config.yaml
model: "contrastive image-text model"
dataset: "drawn branching plants"
embed_dim: 256
encoder_inner_norm: false
encoder_widths: [80, 160, 320]
text_encoder_norm: "layernorm"
text_encoder_mlp_ratio: 4
text_encoder_head_dim: 32
text_encoder_parallel_block: false
lr_schedule: "wsd"
weight_decay: 0.0
Rows from block 5 of the text encoder of a small contrastive image-text model, named by matrix and row number. Rows with one number belong to one neuron. Each number is 200 + 40 x the weight over its row's rms, rounded and kept within 0 to 999. All counts start at 0.
After each neuron's rows are labels from the 100 texts, of 14848, where the neuron reaches its highest value: "tokens" is the input token at the peak. Only what is clearly more common there than usual is listed. The data: drawn branching plants.
# fc1: MLP up (text_encoder.blocks.5.mlp.fc1.weight, 512x128), inputs 0-127
# fc2: MLP down (text_encoder.blocks.5.mlp.fc2.weight, 128x512, transposed), outputs 0-127

fc1.83,126,156,182,277,109,154,45,210,230,165,246,204,188,214,184,201,218,168,215,222,201,261,217,232,219,187,254,220,164,134,178,256,275,204,203,258,182,174,236,221,154,201,225,142,245,195,228,181,209,212,228,228,154,188,244,162,193,130,240,242,174,238,246,152,252,189,202,223,155,197,160,211,172,231,199,276,142,129,141,200,156,255,220,202,210,254,190,242,195,237,185,218,228,221,172,245,217,165,261,199,193,204,195,230,224,140,129,197,202,157,249,193,224,269,239,221,158,262,167,226,191,177,183,242,177,149,149,250
fc2.83,166,160,168,259,157,165,116,229,203,212,250,174,104,249,207,244,266,127,240,249,199,263,241,200,202,205,233,246,225,175,114,174,269,184,155,251,205,155,188,272,231,207,156,122,206,234,141,205,205,235,189,241,154,216,279,156,224,137,234,177,249,272,164,258,268,221,161,234,171,228,135,143,149,240,157,247,198,157,181,235,185,231,183,198,225,232,238,188,194,159,228,260,173,225,165,194,189,223,234,178,195,226,188,220,132,263,214,241,195,168,195,189,236,213,218,197,170,245,190,254,249,159,161,203,169,234,171,238
tokens: "red"

fc1.73,197,217,230,151,210,175,185,243,76,249,179,182,205,179,218,157,170,294,208,175,229,167,195,230,180,265,114,181,190,251,139,228,233,206,196,243,156,182,168,101,199,221,238,141,259,136,219,217,163,165,109,228,218,219,197,229,223,200,164,182,169,103,187,270,214,211,205,221,234,208,294,184,252,240,226,150,251,235,211,185,168,209,207,194,170,204,198,205,219,253,184,205,196,226,170,227,229,209,288,184,213,147,232,169,235,182,239,254,164,223,123,268,192,192,214,180,276,274,214,146,156,233,193,221,223,192,236,171
fc2.73,176,203,230,178,207,294,209,242,209,181,178,228,130,218,178,196,292,246,187,237,227,201,185,86,245,247,217,191,215,206,265,153,218,189,278,120,253,195,277,206,153,224,256,238,209,287,185,205,194,168,185,221,238,116,194,188,209,278,204,222,136,242,152,193,192,180,211,141,241,163,272,209,171,169,220,179,211,158,227,182,239,203,233,217,171,132,207,230,215,205,171,133,205,213,215,185,222,216,135,172,235,131,193,213,195,152,212,257,231,220,211,200,152,205,191,257,274,139,178,176,217,181,225,208,298,146,203,250
tokens: "left"

fc1.183,224,189,240,109,244,146,291,149,208,244,208,213,259,235,174,182,156,247,145,213,230,172,244,184,128,213,209,279,189,183,180,263,159,215,233,203,136,207,181,215,250,213,158,198,186,242,218,239,229,141,202,191,118,170,236,201,169,189,172,224,186,208,194,218,240,102,243,215,218,245,202,149,243,164,151,180,226,192,213,181,225,206,219,227,116,184,245,235,157,198,183,150,159,242,243,186,193,192,138,243,246,159,204,236,251,132,294,204,219,253,232,219,209,195,179,165,203,158,245,128,146,308,265,176,223,187,205,212
fc2.183,222,180,270,172,218,148,286,123,246,201,219,200,244,252,169,142,223,265,154,201,219,174,237,215,142,226,216,235,200,174,148,267,182,193,145,245,176,210,146,209,323,138,186,220,185,194,208,254,234,136,213,191,129,148,227,155,163,208,185,233,188,204,188,190,237,206,186,178,232,224,184,137,199,151,217,212,193,215,198,229,249,185,267,193,121,165,218,238,153,168,237,169,175,198,196,158,196,173,167,218,244,124,223,161,286,227,224,153,212,203,242,238,200,185,201,166,179,170,227,166,129,327,228,186,173,162,265,166
tokens: ","

fc1.54,144,211,194,183,241,177,225,187,106,230,221,210,184,217,222,197,279,214,86,225,204,223,146,195,203,216,223,181,192,199,180,165,225,149,211,180,231,134,162,137,227,143,236,193,155,182,217,186,230,269,146,182,178,182,142,156,213,229,114,127,178,180,179,204,135,217,164,139,195,182,177,125,192,150,198,222,171,187,146,278,211,222,252,183,183,186,245,188,192,268,166,160,201,212,177,206,198,187,233,215,197,162,154,155,251,221,136,193,143,210,151,209,145,179,216,53,256,176,172,204,136,249,163,216,189,165,270,184
fc2.54,192,212,224,239,148,149,187,160,207,187,229,219,165,212,242,237,230,244,155,157,207,211,186,181,240,213,181,242,153,234,274,212,202,165,243,192,248,137,245,198,195,92,205,215,205,236,162,273,171,191,200,267,184,180,250,241,184,204,228,100,172,165,270,164,241,293,216,249,173,178,201,125,215,206,238,207,190,259,197,207,152,225,258,185,192,119,262,235,190,262,166,171,126,235,192,160,135,178,202,197,195,297,206,151,184,252,258,141,242,212,178,204,210,197,228,253,231,189,201,126,219,144,144,195,225,136,205,201
tokens: "left"

fc1.258,222,190,150,160,172,276,259,226,187,196,191,146,272,170,295,252,180,133,214,264,206,228,184,173,227,220,155,103,250,260,196,186,179,197,203,164,144,230,212,162,136,193,195,176,236,244,191,163,176,152,149,141,233,207,197,241,247,183,141,178,276,196,197,149,152,182,167,164,210,159,261,218,223,209,188,196,214,193,175,178,145,233,196,233,152,176,176,238,193,191,169,161,269,175,210,192,163,189,230,116,235,175,227,236,148,249,181,134,116,257,227,142,146,229,213,219,190,239,279,215,267,213,245,149,164,252,217,211
fc2.258,237,204,153,111,196,246,256,178,204,178,168,205,219,135,245,243,191,152,247,265,199,170,181,200,225,175,170,111,276,261,217,220,248,165,177,137,203,205,171,170,188,191,173,196,165,240,156,208,146,143,162,134,272,197,140,182,189,207,115,156,218,142,218,207,150,200,166,188,233,131,275,299,276,200,137,230,152,188,202,196,191,190,219,226,177,221,222,191,217,193,131,146,200,168,323,226,202,197,199,152,175,217,264,203,173,207,193,222,170,197,247,167,246,196,214,234,159,273,211,202,222,251,215,222,260,214,188,195
tokens: "red"

fc1.325,173,183,164,183,204,221,171,199,197,206,243,182,171,177,198,212,249,196,226,196,109,250,268,199,205,216,207,187,233,251,150,225,223,212,113,198,209,184,151,249,246,283,85,210,200,204,142,271,167,224,225,259,178,187,171,233,239,230,167,147,181,128,106,228,159,167,130,244,215,252,171,160,188,179,214,165,204,159,145,213,156,154,315,204,166,209,285,249,177,181,224,228,169,208,187,227,186,198,199,194,230,221,199,85,225,261,167,181,143,193,148,260,198,283,180,192,204,219,214,204,200,215,181,183,197,247,150,201
fc2.325,194,211,212,210,203,181,225,174,203,162,175,207,223,211,207,207,254,194,172,226,198,252,214,226,192,272,207,206,208,251,157,247,274,234,205,223,245,197,174,188,287,215,196,191,224,274,99,230,161,220,198,202,158,209,156,244,206,199,227,245,254,190,174,209,166,220,194,199,227,197,174,130,192,172,197,243,162,173,131,252,258,152,269,198,153,195,180,145,166,167,216,225,152,146,226,133,158,250,199,189,174,256,204,33,240,249,203,195,210,176,171,233,277,158,153,180,157,159,211,261,97,278,194,196,196,219,250,220
tokens: "leaning"

fc1.182,150,150,276,256,154,114,150,191,133,199,257,148,165,202,175,265,249,176,176,195,235,261,228,287,204,217,218,273,157,156,129,131,272,229,225,202,154,203,240,286,138,239,164,114,229,227,210,215,221,162,175,173,200,248,230,207,144,141,245,244,210,201,243,199,218,161,156,196,186,149,177,162,169,204,195,198,192,231,150,194,205,204,164,247,288,216,175,200,185,217,155,237,240,224,189,213,191,188,296,149,269,198,195,228,165,168,188,176,218,205,182,208,262,220,232,221,254,244,206,230,245,157,172,218,165,191,174,244
fc2.182,150,118,193,236,158,128,101,226,130,202,250,140,179,227,185,216,306,153,183,204,243,263,217,206,188,179,200,274,164,168,115,214,274,227,204,251,189,173,148,282,176,165,157,111,231,199,200,235,212,197,149,181,196,244,286,179,162,164,233,176,167,247,179,197,288,200,229,261,216,201,164,174,141,239,251,272,164,182,144,217,202,163,210,196,222,217,233,184,170,105,211,244,193,247,172,191,160,240,209,201,191,144,158,222,157,227,189,208,189,191,225,173,213,165,240,230,178,229,194,205,253,176,173,180,192,198,202,222
tokens: "red"

fc1.96,218,207,168,237,177,251,173,174,215,270,274,289,224,160,253,265,172,156,230,221,162,144,271,220,192,169,211,151,191,181,159,241,186,183,175,194,199,169,253,167,240,231,209,208,204,213,205,147,161,225,235,276,121,197,238,170,245,154,176,99,176,224,214,213,135,172,127,190,261,272,194,205,198,226,203,174,218,143,215,236,184,206,181,136,197,241,206,202,245,250,231,195,162,233,166,179,291,173,167,257,188,248,177,232,196,118,138,176,178,144,197,217,144,254,216,203,124,224,160,217,189,140,159,288,174,206,209,206
fc2.96,177,242,100,262,176,282,210,164,285,244,228,279,178,188,223,203,176,140,230,185,176,195,240,267,188,165,274,231,178,170,187,212,157,187,151,245,249,164,243,219,231,220,235,216,155,188,177,190,186,243,255,281,107,141,201,182,281,203,234,143,201,201,194,192,168,176,126,218,252,259,153,166,159,203,189,145,196,164,189,228,185,219,216,110,235,232,236,215,210,248,214,185,230,196,218,162,277,149,181,224,164,245,188,199,214,211,189,182,177,93,172,238,177,220,220,192,155,212,153,251,171,142,148,225,173,190,203,164
tokens: "leaves"

fc1.310,194,136,254,221,223,158,230,195,138,270,202,191,203,144,224,201,231,233,178,159,203,207,236,239,251,165,131,187,194,170,161,195,165,167,218,239,214,155,172,208,207,168,203,146,205,185,231,179,165,226,143,290,150,178,211,268,237,212,226,192,271,199,131,211,175,169,157,194,141,135,220,191,168,160,262,159,171,232,150,186,206,182,253,297,240,180,128,202,200,269,236,221,178,162,193,247,197,225,190,217,160,174,245,195,162,279,144,233,180,195,204,269,209,268,244,261,149,223,186,139,154,175,228,246,192,288,109,172
fc2.310,256,233,161,212,230,182,223,264,193,188,161,243,197,194,218,264,244,190,169,146,155,192,201,250,243,212,154,207,176,239,197,248,204,178,229,200,214,185,190,155,260,280,172,262,232,191,120,200,180,168,198,224,216,187,170,264,274,223,216,185,204,232,86,146,215,221,203,232,218,243,185,183,232,111,237,176,223,192,152,134,223,140,213,187,261,192,181,216,177,155,141,175,147,204,196,134,209,149,171,120,179,204,254,188,153,207,205,256,279,204,118,279,132,201,264,119,240,179,198,252,179,176,168,141,207,190,188,200
tokens: "leaning"

fc1.221,115,203,259,211,167,175,235,209,224,218,258,219,205,179,219,170,287,265,157,165,225,209,193,194,189,220,237,194,240,221,146,180,236,154,246,192,242,192,173,188,250,227,179,219,204,233,170,274,190,211,154,225,244,188,269,200,276,260,180,132,251,185,159,263,179,280,124,237,239,251,227,116,192,179,169,168,174,170,144,189,290,145,261,230,204,210,258,125,169,207,150,213,137,155,174,195,224,220,237,160,265,214,154,195,215,267,200,248,198,162,210,288,203,179,206,146,196,238,194,179,221,199,199,246,198,241,212,134
fc2.221,232,178,145,202,197,157,228,270,292,182,275,247,160,290,150,206,246,209,200,236,237,235,212,93,173,209,181,279,167,264,258,233,164,208,226,207,221,202,190,257,158,188,199,196,188,182,161,240,201,178,194,197,188,209,185,219,145,200,189,231,178,253,213,180,242,304,229,157,203,178,204,126,217,191,180,288,242,208,185,189,205,186,266,191,191,146,181,214,195,151,178,182,122,202,152,204,216,184,202,206,221,198,186,139,228,177,274,191,212,171,189,183,187,200,187,337,142,130,238,204,178,208,148,222,270,153,249,167
tokens: "left"

fc1.420,91,204,204,203,184,109,168,177,167,193,216,217,193,149,216,237,246,193,208,160,214,191,220,198,201,257,269,231,207,202,219,149,251,227,175,241,250,183,153,203,231,246,196,157,267,266,215,178,166,277,183,226,158,213,201,265,232,151,188,172,236,185,156,232,213,183,234,188,195,159,278,172,147,276,241,216,165,286,169,202,260,138,272,167,205,206,242,182,150,159,194,252,182,156,205,252,171,211,269,235,303,220,165,192,166,226,254,229,182,244,219,219,253,212,235,205,297,224,165,180,219,255,192,186,241,271,205,205
fc2.420,195,269,272,227,188,208,241,230,195,132,214,240,259,183,176,181,245,200,208,219,166,210,172,198,133,237,162,258,216,179,217,270,234,241,166,175,275,222,241,199,171,205,209,207,255,245,143,240,178,239,210,222,186,140,173,108,232,256,213,189,115,197,211,211,205,195,156,145,241,232,184,185,186,185,286,182,158,171,131,197,236,230,260,231,165,161,156,259,205,172,249,186,99,211,175,131,164,203,151,150,201,191,195,172,210,256,128,301,211,231,181,245,233,166,254,240,194,168,172,154,154,238,239,251,246,185,196,201
tokens: "green"

fc1.408,112,301,113,216,185,301,226,256,162,183,240,222,181,221,267,210,229,273,288,196,143,146,218,202,253,206,124,135,209,237,139,205,154,170,233,169,201,223,176,126,210,184,205,302,185,250,156,209,222,217,222,213,196,218,191,167,232,245,173,174,162,193,168,225,226,212,205,151,249,226,206,210,128,185,188,173,125,194,148,232,194,250,219,220,161,179,186,192,163,193,156,204,244,218,195,140,155,165,258,149,186,233,222,172,200,293,204,227,176,183,200,236,182,181,173,254,150,211,247,148,194,175,158,225,196,200,144,231
fc2.408,284,245,237,147,221,212,210,198,146,159,235,210,160,179,189,236,194,130,256,198,221,175,213,208,317,213,107,118,293,233,200,147,211,211,180,131,243,251,188,174,230,142,168,158,223,196,191,302,133,273,146,203,252,168,155,216,234,261,192,148,164,176,149,190,155,198,259,192,170,141,219,284,180,183,201,180,220,282,183,224,206,254,262,197,241,146,237,198,254,229,194,208,205,201,157,154,170,146,213,211,182,246,181,222,229,245,226,192,177,238,229,182,211,177,148,198,225,235,224,178,187,211,202,168,181,226,220,182
tokens: "red"

fc1.295,193,167,223,153,210,273,188,176,82,252,192,196,136,216,161,234,210,186,164,192,214,149,180,191,192,170,247,162,216,236,268,221,231,260,219,196,198,208,143,213,203,226,202,127,192,132,222,272,181,225,212,170,173,173,172,215,225,200,208,139,178,190,140,235,286,217,190,222,260,157,196,154,224,166,126,207,162,202,112,203,225,165,240,182,257,169,228,257,169,167,245,217,171,227,183,217,223,154,240,228,129,230,240,125,174,229,107,289,180,237,222,254,263,197,152,213,251,252,146,206,184,150,227,192,221,239,248,168
fc2.295,221,225,275,230,204,214,207,196,173,263,269,168,218,229,242,194,190,193,236,158,188,260,227,208,205,179,175,185,150,236,258,256,194,149,211,188,210,155,291,248,131,197,196,221,260,226,188,155,166,240,250,220,217,218,210,212,172,180,253,155,219,144,148,114,271,171,186,148,254,261,198,193,188,235,214,215,206,253,279,180,171,204,247,197,239,174,149,358,196,192,149,172,199,264,255,181,197,205,153,203,195,192,266,246,201,224,119,215,210,200,202,232,148,215,217,253,246,211,167,167,223,134,259,177,186,192,184,252
tokens: "green"

fc1.273,198,211,139,158,180,251,238,249,194,252,147,234,193,171,259,247,205,193,207,183,218,189,240,155,193,234,200,191,223,196,257,222,235,190,260,150,182,185,257,266,173,248,140,200,150,187,208,156,165,144,158,255,233,255,232,236,221,164,173,198,179,252,176,235,198,180,110,196,215,162,220,230,219,197,216,165,171,154,159,194,208,247,222,231,134,198,221,130,193,243,150,198,208,228,221,223,221,251,256,141,165,106,155,132,113,243,165,259,193,162,193,134,182,249,211,235,168,212,270,205,225,327,234,237,256,204,244,173
fc2.273,212,194,181,135,171,249,263,197,211,159,153,233,247,160,230,233,198,198,186,193,184,154,235,203,224,165,174,111,228,257,272,195,199,152,245,84,213,214,186,167,164,184,171,211,205,269,220,215,149,142,148,156,278,190,173,155,224,279,150,182,159,193,256,225,145,211,160,143,248,177,292,292,289,205,168,202,209,213,175,232,198,264,211,173,172,159,240,184,214,257,163,157,212,192,292,231,225,191,187,245,186,232,204,175,204,222,166,220,156,185,166,184,211,232,151,211,212,221,181,152,232,248,277,196,231,135,218,195
tokens: ","

fc1.266,169,168,287,174,203,198,221,267,145,215,186,206,261,178,229,175,178,182,196,148,209,124,268,155,136,197,214,224,199,217,207,217,193,206,231,265,233,181,234,144,143,205,226,185,189,185,268,209,204,195,164,206,204,196,110,168,231,176,150,171,208,144,232,144,183,197,181,226,148,215,219,183,208,226,264,155,126,156,282,141,241,205,180,174,174,228,203,272,195,268,251,203,294,199,205,221,216,215,250,175,300,229,208,209,240,222,199,225,139,158,135,160,169,213,137,182,238,123,210,141,207,138,216,253,202,247,120,218
fc2.266,183,250,167,173,205,235,215,197,200,155,199,190,192,188,173,197,136,210,141,140,196,204,173,177,161,146,241,182,214,215,293,205,192,163,220,296,180,249,288,157,221,287,242,235,196,210,184,262,159,202,227,177,166,190,195,196,164,177,156,228,210,188,293,145,210,176,168,159,225,128,212,271,236,169,181,226,217,142,261,168,196,187,193,200,156,164,246,167,233,185,207,223,209,208,262,162,247,247,166,241,240,112,250,232,264,210,220,270,249,179,210,173,103,177,140,247,131,189,206,245,160,198,216,173,278,210,225,249
tokens: "autumn"

fc1.143,245,253,233,193,220,204,173,213,259,145,198,259,211,192,192,228,232,228,199,218,203,94,247,249,252,184,172,221,201,218,155,246,143,162,163,224,132,171,148,236,188,110,194,169,205,143,167,213,242,171,186,135,264,156,155,130,225,247,229,237,205,178,244,250,233,172,246,209,214,184,163,244,222,132,201,260,239,172,170,212,162,154,200,171,286,256,149,241,151,272,177,248,186,185,216,211,151,163,225,226,248,219,177,253,253,176,234,239,203,200,152,229,220,242,273,108,219,243,182,188,206,171,201,193,133,159,193,141
fc2.143,250,240,198,240,137,211,218,236,226,99,239,185,220,178,218,288,197,233,224,195,226,125,252,182,240,199,148,209,215,213,196,280,196,150,247,192,137,191,260,217,140,209,197,289,235,156,207,208,262,197,182,201,250,235,175,233,137,216,144,184,141,280,260,220,189,191,251,185,148,238,219,188,239,155,241,196,247,250,186,107,94,249,180,158,200,216,227,273,190,228,169,186,194,236,184,184,218,155,246,220,206,177,196,262,200,195,174,213,225,235,168,167,159,189,300,181,171,171,184,192,220,199,137,202,140,196,154,186
tokens: "leaves"

fc1.205,177,184,225,241,240,172,157,224,175,155,162,175,278,152,236,211,238,228,235,175,258,111,154,207,182,227,215,250,210,256,211,203,141,256,182,166,244,190,103,202,151,224,149,218,171,156,221,198,190,182,121,214,205,178,225,167,228,209,128,210,150,135,150,209,204,159,209,278,256,220,272,261,225,218,287,156,188,176,174,267,186,183,271,212,236,205,183,125,208,247,247,215,208,240,214,155,151,198,268,136,129,194,169,178,231,248,177,216,152,217,170,222,191,228,226,183,187,234,151,146,190,256,270,142,192,189,201,214
fc2.205,104,197,254,257,218,239,176,182,171,173,233,181,128,137,136,188,226,232,164,208,236,153,218,194,238,204,166,176,263,228,214,189,198,158,237,127,322,192,254,204,157,225,252,215,187,259,230,185,204,99,185,204,208,193,205,148,205,246,195,192,123,240,191,175,185,232,198,149,231,157,216,220,164,149,267,218,185,161,238,171,207,221,242,242,197,179,237,266,177,243,149,214,155,169,231,171,193,232,196,197,216,176,142,160,182,180,226,253,181,242,162,149,163,231,230,228,270,162,124,128,164,179,213,187,282,131,220,150
tokens: "<end>"

fc1.86,159,172,160,246,225,167,212,234,223,150,203,237,201,188,246,218,263,146,163,241,210,180,142,213,199,168,185,94,265,189,115,160,185,213,219,199,220,227,156,187,221,189,196,181,258,184,125,190,207,190,207,282,206,218,229,153,246,213,178,196,231,186,181,320,221,189,283,287,149,174,216,220,123,118,169,225,216,207,175,229,168,124,205,170,232,95,203,191,178,203,156,223,197,234,203,290,165,227,229,201,149,208,158,131,176,174,211,193,213,255,135,246,196,192,179,110,219,230,154,213,233,200,181,212,191,243,186,190
fc2.86,159,239,220,176,214,212,202,209,206,205,196,193,196,198,182,107,211,230,151,188,153,207,207,161,197,176,217,208,195,179,223,215,186,167,171,142,213,160,273,220,228,166,232,221,188,281,189,229,241,191,286,213,154,136,226,168,126,252,237,211,189,204,180,54,196,247,195,144,222,159,253,210,210,250,180,177,176,196,259,222,270,317,179,224,153,177,207,227,214,184,221,217,118,216,149,248,206,210,142,192,224,198,169,218,205,238,229,248,215,161,202,205,204,189,251,316,232,117,168,149,156,167,184,181,212,198,248,108
tokens: "left"

fc1.497,210,283,160,162,284,229,156,272,228,136,224,187,188,246,211,218,265,163,159,170,222,141,200,167,210,260,215,205,208,179,204,182,201,207,307,181,220,236,197,146,175,244,203,198,203,207,148,278,198,256,241,198,202,248,151,266,202,180,211,196,210,218,175,251,271,240,179,187,201,247,207,217,225,178,165,121,224,186,199,199,256,111,242,179,236,157,180,87,272,192,220,244,141,210,169,217,237,190,208,138,208,177,122,126,237,175,177,236,207,227,154,240,195,166,217,194,258,168,147,277,150,228,205,226,239,195,182,196
fc2.497,226,286,189,161,305,221,198,223,202,160,195,234,169,244,167,199,211,158,156,157,185,195,155,177,276,267,197,204,216,230,223,159,157,194,258,172,231,230,170,103,203,206,238,253,186,154,192,221,157,234,256,199,207,216,156,212,195,230,269,249,182,205,179,190,196,265,278,182,168,268,161,243,193,176,199,178,273,210,240,182,245,211,229,182,259,106,163,161,242,167,201,245,174,218,166,120,241,193,210,189,195,251,178,146,240,188,267,222,274,244,122,247,143,171,185,196,231,137,166,230,117,202,218,177,178,177,234,191
tokens: "<end>"

fc1.389,134,211,163,180,214,169,132,269,239,198,249,151,167,227,147,231,258,203,166,173,169,198,261,220,240,203,249,270,175,229,203,219,200,172,156,204,261,152,200,206,233,239,174,191,284,160,168,240,209,235,221,145,184,141,289,177,156,208,183,168,257,166,202,216,288,188,183,202,107,179,216,190,187,230,205,217,178,236,124,207,166,216,234,186,179,200,142,181,166,239,191,171,210,237,258,222,178,210,242,99,212,182,207,230,109,183,197,221,116,187,158,160,298,234,199,162,252,130,187,193,248,196,147,173,240,156,230,208
fc2.389,150,150,192,219,217,189,108,235,135,160,255,152,138,208,166,198,245,178,160,207,210,244,204,200,208,172,208,216,238,148,139,176,285,164,233,263,203,193,162,287,234,112,140,163,191,335,156,230,207,195,157,227,176,202,239,203,200,130,231,197,214,200,170,125,255,222,216,200,177,273,133,223,136,255,257,264,173,159,153,213,139,163,244,195,216,170,214,170,226,190,230,236,178,233,150,198,221,259,211,178,179,211,176,232,171,252,237,207,187,251,158,215,206,199,223,219,230,185,223,239,250,238,241,225,142,178,169,199
tokens: "red"

fc1.259,187,221,303,225,178,165,212,331,125,164,177,248,245,189,161,179,188,162,237,175,211,216,214,173,197,237,97,233,225,253,210,210,182,207,229,201,194,194,194,250,163,252,170,142,181,209,208,190,174,184,97,161,234,178,196,190,240,179,228,203,197,195,155,276,198,230,161,151,257,221,205,192,194,162,231,181,249,161,150,251,199,157,233,218,217,188,216,102,159,233,167,211,202,174,219,206,211,189,256,146,239,188,130,151,196,211,182,200,245,255,200,273,166,170,243,242,235,260,225,222,130,274,276,232,250,209,149,234
fc2.259,128,165,239,234,191,151,190,223,135,164,228,159,155,157,203,195,245,255,199,186,258,190,197,159,229,186,126,231,230,201,228,198,215,162,192,178,211,139,263,208,126,136,218,199,171,295,241,255,220,177,197,247,210,203,205,153,159,266,179,110,119,256,180,157,208,245,189,156,160,174,244,200,185,189,238,180,216,199,170,216,169,283,236,256,213,141,178,267,170,223,212,183,144,191,216,202,190,202,174,154,188,136,140,206,180,218,185,295,173,244,137,229,221,175,257,222,279,196,172,168,177,226,188,216,287,156,175,146
tokens: "left"

fc1.496,137,232,163,188,199,181,218,197,240,164,167,262,248,188,257,265,255,248,173,197,169,198,177,190,244,146,183,140,245,219,170,186,226,157,299,115,216,186,131,177,181,278,196,171,226,160,226,263,202,212,115,209,181,192,141,166,175,230,168,142,195,116,214,258,235,160,160,243,256,198,200,218,242,156,225,148,202,159,168,176,184,185,261,167,209,180,213,120,219,304,174,210,182,129,195,183,222,203,196,126,237,217,172,103,251,156,186,249,264,184,184,198,233,196,168,191,263,190,182,195,177,222,245,168,180,186,193,182
fc2.496,163,213,256,241,161,183,235,238,161,173,242,165,150,127,199,137,259,279,203,180,188,220,213,163,203,211,141,248,240,185,212,222,197,139,210,160,260,178,266,187,111,186,257,178,228,317,164,228,177,223,188,208,204,216,204,149,195,291,163,159,179,233,170,166,163,234,158,171,186,216,172,175,173,193,292,152,217,194,177,256,190,215,260,205,152,144,191,234,231,193,237,207,153,211,185,223,213,172,193,172,228,116,137,178,193,289,178,251,187,265,175,222,192,227,217,228,262,116,210,154,177,202,267,234,245,168,177,224
tokens: "left"

fc1.48,188,264,170,231,168,239,221,241,164,226,129,210,227,212,269,238,231,133,241,138,180,163,235,235,279,209,172,187,225,284,207,211,216,151,213,202,225,217,174,211,197,179,235,182,199,220,133,230,186,203,231,242,205,254,167,228,280,179,215,155,264,138,199,273,147,190,230,250,173,207,220,237,217,229,173,196,250,225,201,158,195,239,221,217,280,234,238,188,220,179,169,148,253,137,169,179,216,147,268,174,184,218,158,163,221,170,269,181,138,194,84,192,191,122,264,187,180,195,160,179,185,276,172,277,157,239,204,154
fc2.48,262,247,197,190,209,213,207,162,236,222,152,193,222,185,253,173,192,165,182,203,189,171,156,172,278,179,150,109,203,289,217,218,218,184,165,138,150,237,177,166,79,163,186,225,236,259,194,196,248,131,241,195,190,205,137,241,197,189,139,128,230,227,252,212,138,246,173,242,153,199,191,241,249,220,187,203,220,202,157,173,183,158,290,247,247,146,211,179,208,220,134,151,196,167,258,247,192,189,226,241,164,255,220,151,191,184,226,168,189,232,155,161,186,146,261,149,231,254,199,132,174,240,226,268,238,178,247,192
tokens: "red"; "<end>"

fc1.250,180,258,171,222,174,145,191,236,247,148,202,206,312,240,244,214,179,185,176,165,256,203,182,167,163,262,225,198,167,189,176,267,266,206,171,258,191,202,261,168,152,189,165,261,187,247,140,276,217,211,192,243,184,314,227,183,207,174,153,216,236,105,189,181,175,233,242,245,247,159,233,217,243,180,208,192,195,229,103,186,172,145,174,202,226,137,169,218,224,194,198,172,191,216,229,155,303,187,253,175,297,164,158,180,171,200,208,267,217,175,165,182,164,216,258,163,225,218,203,225,157,221,181,236,166,193,139,225
fc2.250,241,191,199,145,200,227,215,112,203,224,163,257,155,171,168,167,182,209,163,219,215,175,224,207,247,183,185,184,172,184,204,167,238,175,221,161,237,142,222,192,218,208,218,217,230,327,190,259,133,186,263,199,190,92,200,167,160,235,181,192,202,198,227,217,184,157,194,198,193,146,186,268,216,217,174,194,183,250,210,251,192,190,169,279,163,149,276,187,243,198,195,188,276,177,224,260,112,256,135,263,235,210,220,239,189,229,202,156,163,229,193,208,213,200,176,268,241,111,216,141,139,134,298,167,224,206,224,253
tokens: "autumn"

fc1.94,113,158,202,231,260,212,188,197,235,193,202,194,212,148,183,207,202,129,277,159,177,158,281,224,176,199,215,215,220,196,152,132,214,120,168,216,297,252,238,258,164,242,120,179,158,147,151,129,226,258,129,257,182,209,202,203,244,202,196,252,203,182,178,274,168,197,194,243,167,181,180,186,186,249,212,250,187,228,184,222,171,165,235,173,174,217,226,223,174,218,228,194,241,223,202,182,158,204,266,70,180,160,188,232,142,209,219,256,136,157,173,198,234,210,212,164,200,229,165,230,222,284,213,194,268,200,167,260
fc2.94,185,229,251,163,228,210,215,225,175,198,224,211,195,204,224,211,259,198,225,221,169,181,193,162,209,167,144,275,171,209,234,226,221,164,206,180,247,136,215,210,156,193,227,205,177,305,159,233,230,176,206,168,212,180,135,180,147,174,120,136,137,243,270,123,160,203,141,187,146,179,279,206,304,165,245,115,200,211,170,135,197,219,279,224,166,182,217,224,221,226,192,215,125,243,190,210,198,162,177,193,192,202,183,235,160,225,239,241,271,212,107,257,226,205,253,229,178,214,142,178,195,235,240,188,230,100,254,194
tokens: "red"